Rows from block 3 of a small sound classifier, named by matrix and row number. Rows with one number belong to one neuron. Each number is 128 + 24 x the weight over its row's rms, rounded and kept within 0 to 255. All counts start at 0. Numbers have three digits each.
After each neuron's rows are labels from the 100 clips, of 14848, where the neuron reaches its highest value: "top examples" is what is common among them. Only what is clearly more common there than usual is listed. The data: single English nouns, adjectives and verbs, spoken by a formant synthesiser in many voices.
# fc1: MLP up (model.blocks.3.mlp.fc1.weight, 768x256), inputs 0-255
# fc2: MLP down (model.blocks.3.mlp.fc2.weight, 256x768, transposed), outputs 0-255

fc1.657:121156163156079130115120159158131150119147133106104147111089151115148091119156156143097116115110118161133113158166124112127099127109153150132100142159127095135108119135133125129121100170111113130105139115125095180155118105110121131143149120169149115116128110122136164133109137106092112119065122101163135093115154162127084134109163133113158119131119122129082169127133100090111144155117159167073124096134106136129127144100088140137131125145155136133131100132125085115170156141134187132138098125130129076139160143137152157117140092093130094146165137127151068137129133099088106121180078150125126136137081118110115114154111172111174140103111147129153108083153150126142109148102106129173131137157148115167162106130114109108153121151133175136150147117140144190119161160143089
fc2.657:137160126113154154108112141137153110106147125149128142089097118150181142130108064138126140151129150113119106110139127137138150139117217118134159152162146113118138117135101144165173174121144134133149126097126124151137122158116110148142117123143093124098131114171149162146126132104139133173113071129111178106158128124147139135118175083131113148139156099122122107131087149111156123135111099111091108132154151136149103129134124110167106139091181093109121095108131113117124085111112070103133099123129146159110141129153159118156105146111114106138213145126126135094151127090128178109120081129090059160144079120137121125156135133133134108129134121149139125104128157160149136112152107138073100092123173122111142121134127074133107124138161124109128115147113130113107148106103129
top examples: voice: high voice; whispered

fc1.544:149163148101127103119132100162135112114142149133179095143150118173121097127127157109137144105131119122147148117130144137133168110160139109131138135151086122100125145107157106130138076140137123086106131100120120148152168107124100135104124152120157139136131170100103129146141127134091138133165137120076132179068120166101135129126134120109133116132111098131139135093083156178105106081132120124170200132110167140090143111143141113154130195074110124119156143135159149130133120187119128126149100125118174068134150133075137069079111115120145112117122126127134155136123135145165131089118151098138144129137134129134130129132128150135112122139147107113135152131087137140120109192136145132117089112153090164112169161138138107120108106167105115112108119157124137149140117167100184
fc2.544:144117140121142101122114119102121122133162102140150103115133126154136142149186116162154114140144123104162120092091118143149140142136108153097136152126131127093148133146139138081106142135111156071086122128123142118064141099141126114135109127122156135107093124160136167131100154104073143115136118114141139129117133147090109129103109109204145162149120130181135122113129119167176098159101113117102132129117150149115148114155096163164143139112122121131126146160113154132140149151070063097088123107113108140109101085106118127092147153142124135125164123189122142089126136132158140171122116097139121126129136096107098159127105103130147132179114087148121154135144163126108197133105114167129154106137136130087122157132141127139129114133102138109095112144055110103113084105150107
top examples: voice: high voice

fc1.681:123136065138168108133117117110130101180107123095117116124103107093151137123121133146145157110149115102139123156106110142128090168132109113112146117094147186189087124065111135126130152125140146141131133126121118137140075129137127117155129107123095141126126168095124068103153140104151120149124181146125095124146134161158152122115177120166150115141119141116158145102084111114077130099116127149109139131152090136115135133096148115117117130135098118140120102133110123112077149144135161166128135149180098131120134139120147124172120115080131125086124123115087150107187132110196123131112144121131138137123156129155135161100175097162130130106142166129145150112116124093127154114132134148119122121101097138148098150124158178105120183080109112099143114138167118156140170087110143
fc2.681:100119175121119117142124124106151140136118135122150106114068129134144107125214145135104092107131150113120114172115115127137077126110120216154152099104153153093081127086113109105128136141142123117113136119131142123143140150134124119133144131164108096113134116122138159129141150173130104168127163171174154122147104120156118186127136104150106139136096155116114148139116147114162126117167146145115133111139119157107095121169097147135156106109153105100093108143103130097111142148110154151129185094147120086097125148116136140109137092116115132109080130141144127082132120145069106147121138146100068140125126152114123124136156068140134135123140128119166096108131115126110168119127099124139141091085174132096121177098171134136124165118131090150139143119138117126124130115146176
top examples: voice: deep voice; rumble

fc1.253:122138107133077112133149082159114139101088160149154131117161126089103110149127128111107146139161163119146138131124054140131104097125086128133176130150111150141113111148155121099159126123150138143119106134105130106113100137147145121150124115100087111173122097170140154105077124124193119121153079132121119150122102090115164121130110098084170118122115095105155121133181140102108151164145107130150131124127128106146122146128121129134125082126106115114115138129139155121140150139126127131148108114141131166154116114121128092153127136122151113135104163151133132128141097131141153144151178156106143100055147133113082110117143143126182144109127108120137076068119095122111155087136112101149120103129111155159133143103143148141086140140165100160106116107129111065122098151193150
fc2.253:137122183137132124157208117136122128127101111160145112122130151152106126126146140120135120109111076114139096111120067100164137103140098157138116131095143129155114130095136154137170124153135142099097098126141154109087129124145138089154117118131109178112128128138107146149151152127150125127118157132086147168104137108127141102135112139188144080093160125109099079110109098109156123106164139112165163108140101140129178142136103134075133115132149181178112106110086170138124193175133112126129108089127132118094119183103116142128114080107141114104115126170134125073121111150133143094158127137130107129129133075156114123139148084103139113150137116140155123141128109143177131106127117128110166114132148147096142125143155129121125160120096128142143125135098141171158134116113157
top examples: voice: child-like voice

fc1.358:115135119143136142156130162132095157160081116119138140184141106164118123117095109093119127156124144154121095147130143127138162167167132141123145145111128123126133111136145147125131136139126131167127141130170163098141110147126130102156088174101132141152150118152100145127143120140129114152148125107079128115127128120094134066146070130109114164118104160164082130125137112154167100077152119064117100098126170144081105109105134136106161162087076148110135124143170120133110157123142104135132128117080113147136139166133060135167144103127107110131133101106112135129110113064136139118146160114098188144134165100089140122060135127109167152105122160139133129129102096106083115130118126098163118139113129101164097101164145109113122139133151114132150117143145113144135154116143130
fc2.358:111138176114156115137181109102132134141122134128169114126125126140126142138255114104115092105142160118127109120092135134154106128122100202123110121110123173114116121088171128100149126166141101113119102129149132111125127155110129080151112120150143122129127120138134177106118140186118099176128141121174152146129126121137119129093092117164134157145128112134091163108135118111173101122167135124125123111115141155108128152144090145130139107133132157110075129120097126131105116165120128120115180080109128108120104140087135108107118068120105105105084138156121130096141152126092094148164141109134117140134137139150116135127135123121134149108119128145167142123128128100113170139109141117119130124113162138089114157132137145119136164155151085142167115143129136157170119175132185
top examples: voice: deep voice; /eɪ/

fc1.246:110143170115132174135115147118123125109145141130082168110120135139118136144133136140145117160100126172092110125125163126122090116137116153100145130140135116125093116135140118117134106094113122127140118124156135150113148111136144110120165109145180129105128126138132133133135097145123162111077136147201127103113131116164081155150113145104130136110147139101089118127118130109160144132173120092083157147120121102154112148123080117171150100121154168115161100144094112116128102069132144087164137153140147135148149068138168129118116110118169147129176131115130100152085115115078128159117106164156103146112114094038136092154106170115127091131105111122120116122156135133152077132130118077138178130130134114113136108090102108132145115187146150155157127132136107159113144157140109
fc2.246:129177128119156123110188132124133115127119085158141135111138104145122124155231108121096099101129146140110117140107163154140146122128131149124083174116122133139125134155116145131146124134113107112129104126147121126124079185122148126175128106164112140121109119154134157137118135121127114207087127125146169118105131072137140138123120114144135137105139128097099138167148102109167119153146101127060116138095149159122126145132089106169137132123142099151076129126107107103108085144132109086107143105139169131121120120108143118140122110137109118106122125135140102083145165127083135099119122089132095101158155129163171164188139162116123124098127102161114160133095152146137189161122141118073123157094158122118115130138103125126123098136147099131141147120145142130143119142099114
top examples: voice: low voice; white noise; pink noise; /f/

fc1.410:107096122107108155161153162120108124114153136142150164126122129157157122116130127104094107163113150115117095111150179120145119074128114150175145160131156088095119129113156101116119110141145099130136163128152131117116139144142133129110146097140146129116152128201150150143155092144116125109091084149205120113101146119117095128157115117124140161108137103128106136135175113170185144129149125105100131116122118106175137138112099125142173081151128134129144114145080109140117098109143118107140140147088123154115124147128133122112129124118136135137154159149136099135067125137105108140137106148152109146116100084092156117155106159099122131132138086136139109169134136138116084149156122039124179134116130108103139104083104092112152091153120139167151125137173095132092109150120115
fc2.410:130160124110157136144177109135149120141135089128147106104149107177137133162222101105092084106098126142128105127118163137138146125142130162120104180129125119150115116116128156104151111153135097107153110102152124121102097169125122134164122088156143138106120120148136189083129122148138106160097167098146135147112122106142115099084119150134120155130166138106098166175133086115183118142190157116062092123104145146116134137135115103177132120152107139163091117145109127099131104146127117082096130133122101144137127141091139133141141113135141119112126117153118115095093150143083138115117131109137128149137144142173157145138136175095109122083110126173131140145066117108122166161102128115117130166105171115123109120130091103119151133127134134151141141145140135144123120149092123
top examples: voice: low voice; pink noise

fc1.712:116127132115089079141140155134126105144190143155141126148143154086116123120118111104115113126130115129129108099153157132152111123115081138143073142169178122085109120153118139124108108103137115144111110122128119126138129138120157134159117089184177149117124112121183164133116135121079116110078102180187133115102113126156107140132175113118140128110159115100113146123148142138165125124120145095072135141117115111201143153106091136096142092148125142127160108119101114102098128112161174093142094135154140118166139135137129118119142103154117129140165175160120107116091149085115084145118121166132089104124098142118163098131104129143134155085136150119096142127127133087138130133099141086107140152135175117155131125127114118157149142127134179164148116149136144142100130123118076
fc2.712:127123126109077132118104122157131120108155121130115144116119117190145135125149126085128147153113173150104181130130187115171165131126127126086135092147142096116126111168109114156152131105173091122135119133117104136149081178134131147132108081116146149061147112157141128124167117103120090158106111148156138128126137110160124116134149130086132120129158136105128114133120082135167128113148086102088121151143164149132168088118126126168126079128100095104141102143135114131129089092128131107114066133114150122099122142147151101104113144140140094143147138097133083114141166120086138102147122145092123116137130123148185149158117131119108144081137132122121157140128120105153140148123109136104137145119208113147129122145078141128139128170134107160143131148102165155097125157104082
top examples: whispered; voice: deep voice

fc1.692:123141136109130147130137109132139145120165127135136182103131136178143102099133114108132096137097132120126134121136155126143078094103136154145152144141132120106089112127139131131118133126153085120125167106110121146142113161142131106126183048144173117141116099163149186148137090121131136101095094167185115120129150125153114134138153140136106155118129123097077121130145103127131138112122117095071119115140121105155153131075088128153125099110162123143140086147118063104149117092132136127114102142130072121158146098116178134115146116102145105131191151137107126154108133107072144110123073134138102155133085108119127149160106167140145128123129107141152118097150118120136112136161124093119189139127167158121151105136098082157129101152117146150143108120159123131135131141128078
fc2.692:076163095134114109124142105123168097130160115163144119092120108185132143142179122113105104134128141142125126125134152129161140128134157123119100146123164113152140148135090159123158149165121104123154108129137111127109042175110140141143117093120100143088123127175106144126159100100132105135123132137114143130118130099123162124114152127160136124098204135115099155191139106090137114163139120096053131128132153143164128123175136117159118138113155124159081100129123135107111110111081131097128118137141129128134136147098148136154111124128125112130150111107104132088113128119088188091143085129142112114116158152161119132167122160133096140134132122140151145134100131124183143138153134137090064148113173120145099082106090127127155124122132157110134144141108128158090126128106114
top examples: whispered; white noise

fc1.182:115146115161152107112152149126117134104131143147157110119119126185110108139147127092118136097152133149144126112143123154129159109133092129161088134138091132068131147140135099134105121159147144088145142121066112131125153133141113143099170135098150124120126126113119121125198131156114142143150158094085153183115113172128152110103103119128116146152124140143140147115107120146148116131081145131175174103089149138093148160141138095156121207108132132166141152136134144122143131162103093126122149148142127048090114112103124105075116128144132117127113147105135118126114154160125118149115149086143124135166162122129127114175148125128114122181132085116069174171115151148100109174093127119114105115138142155112159176115169154124124137109117124135094114143137123097126111112111116
fc2.182:124116150113151109129137121088120142139131148147140122111142111190153152132187073131161107111165124123152094121087140122151136129144142158118116132164116140096117114127152132122170117118141109078093146123147115122146161112110131118147106160134132111122121121156153151134117127110113140156115136130171161113105139125141077128108138123161089110140123137166087143116127148139147112128172106141135102123077142167104149115217075153202115157107122120186095109146131139130140130179092096112068149106125151139103150096124112103098139117164123116108148113185117117115103161127119113136124126118128087135118113111109128119147140100131116112147122116144110191133117115144107141132110116114093166120140097169094124142123137109143103132142139175134124110137064118127119106083171141
top examples: voice: child-like voice

fc1.167:132153134145122108174099110173100140065142152112128100139141145086098119132125111107153127152136112088117120119104109128111153114131090081123137147083143152162148122104130127114142126165176153129113165145151133143114095134125120126146101138127124175145084121138115124151134136150103088137153120130089156137124104108106120096080124125131078123127131127108166124098110136131131139073085105148162100147100092119133127107107157110155148106058078093121135185123169171134135125137114127161140107122113178096118100132107114091150085122094163127137084127150107164131162134095155149188145146142141159117126125120147129119096148126135143097142121129119147139119130101095139087184129154143171131117134106170120146118168102142115133138110100129136128129188097098111131130123151153
fc2.167:147110161121112093126150138133138145137119144113175093131132116191136140104166105111114095138151146124149075116129128111170122159129081175153124136132139092136120116096155132008136154136157139106134112109095127124128143125146158097096095126116107175076153127096150140110089122131124131156153132118121134139113079121134113122107105115169138114165099120144102141124112150142132134117121104136126134115117137133119143096139077147184152134152109153130118140135123147110099137125151146102142159128122139073108105126116130076094125124139131138140160114181129148096140104163182112118152148107094125132111121100124083146099126072121151140142125102120129120093146131110174185164135137106126130115128144116099135148143166152097114133157142152148095121141165136122102180121139148
top examples: voice: child-like voice; /ɪ/; whispered

fc1.585:116138195150137184115107147159137129075137093117060149147123128153151152143160178138115127134091170159107145146136105142146109114123194132088125122143145147172142132120121123125131170159101145137113143112142093150100139134121140134129149123113115145146142103092119139127129122114121169122096072164139147115123160102116115181133138137121093110094106126122117142121150110085117134154090115097109124171126120129126094129147112170143135161149168119109126108127110159120134147133139115136099129117122110122098131129119141160188130138119132118166181101144127090156141106104094175111132086104129110140161118122106124141140105115116166099122164091099154096121125117123153102126118099200129140142144129094148130112112124110131143127145126162091119105114117129213127123165104077
fc2.585:131106137095169135093124099096152135135112097131143129139086123106125135144098084153136117124173154115121054138124118140134139095138124178142103169119099147078130131097121175132138154124157115148140121139121147135145103146137154116150129143140150107105119121150132165124101119154124127163123097106140136111159111099157110129085156101138122166143143131136118130136112148147183117149112105114131134097127117120130094138116134100162126112106197123118100102137100096112132099107108119100144137132151206137104131107142171150124041136127132145156123116107104108129157144145104123152170129114136155131147103109133157170159120112148109145117174133173164110111116170132155132111160102140086096128092176144069120105096110150121123128133183106112124137127135128148107118151115069
top examples: voice: high voice; intonation: rise then fall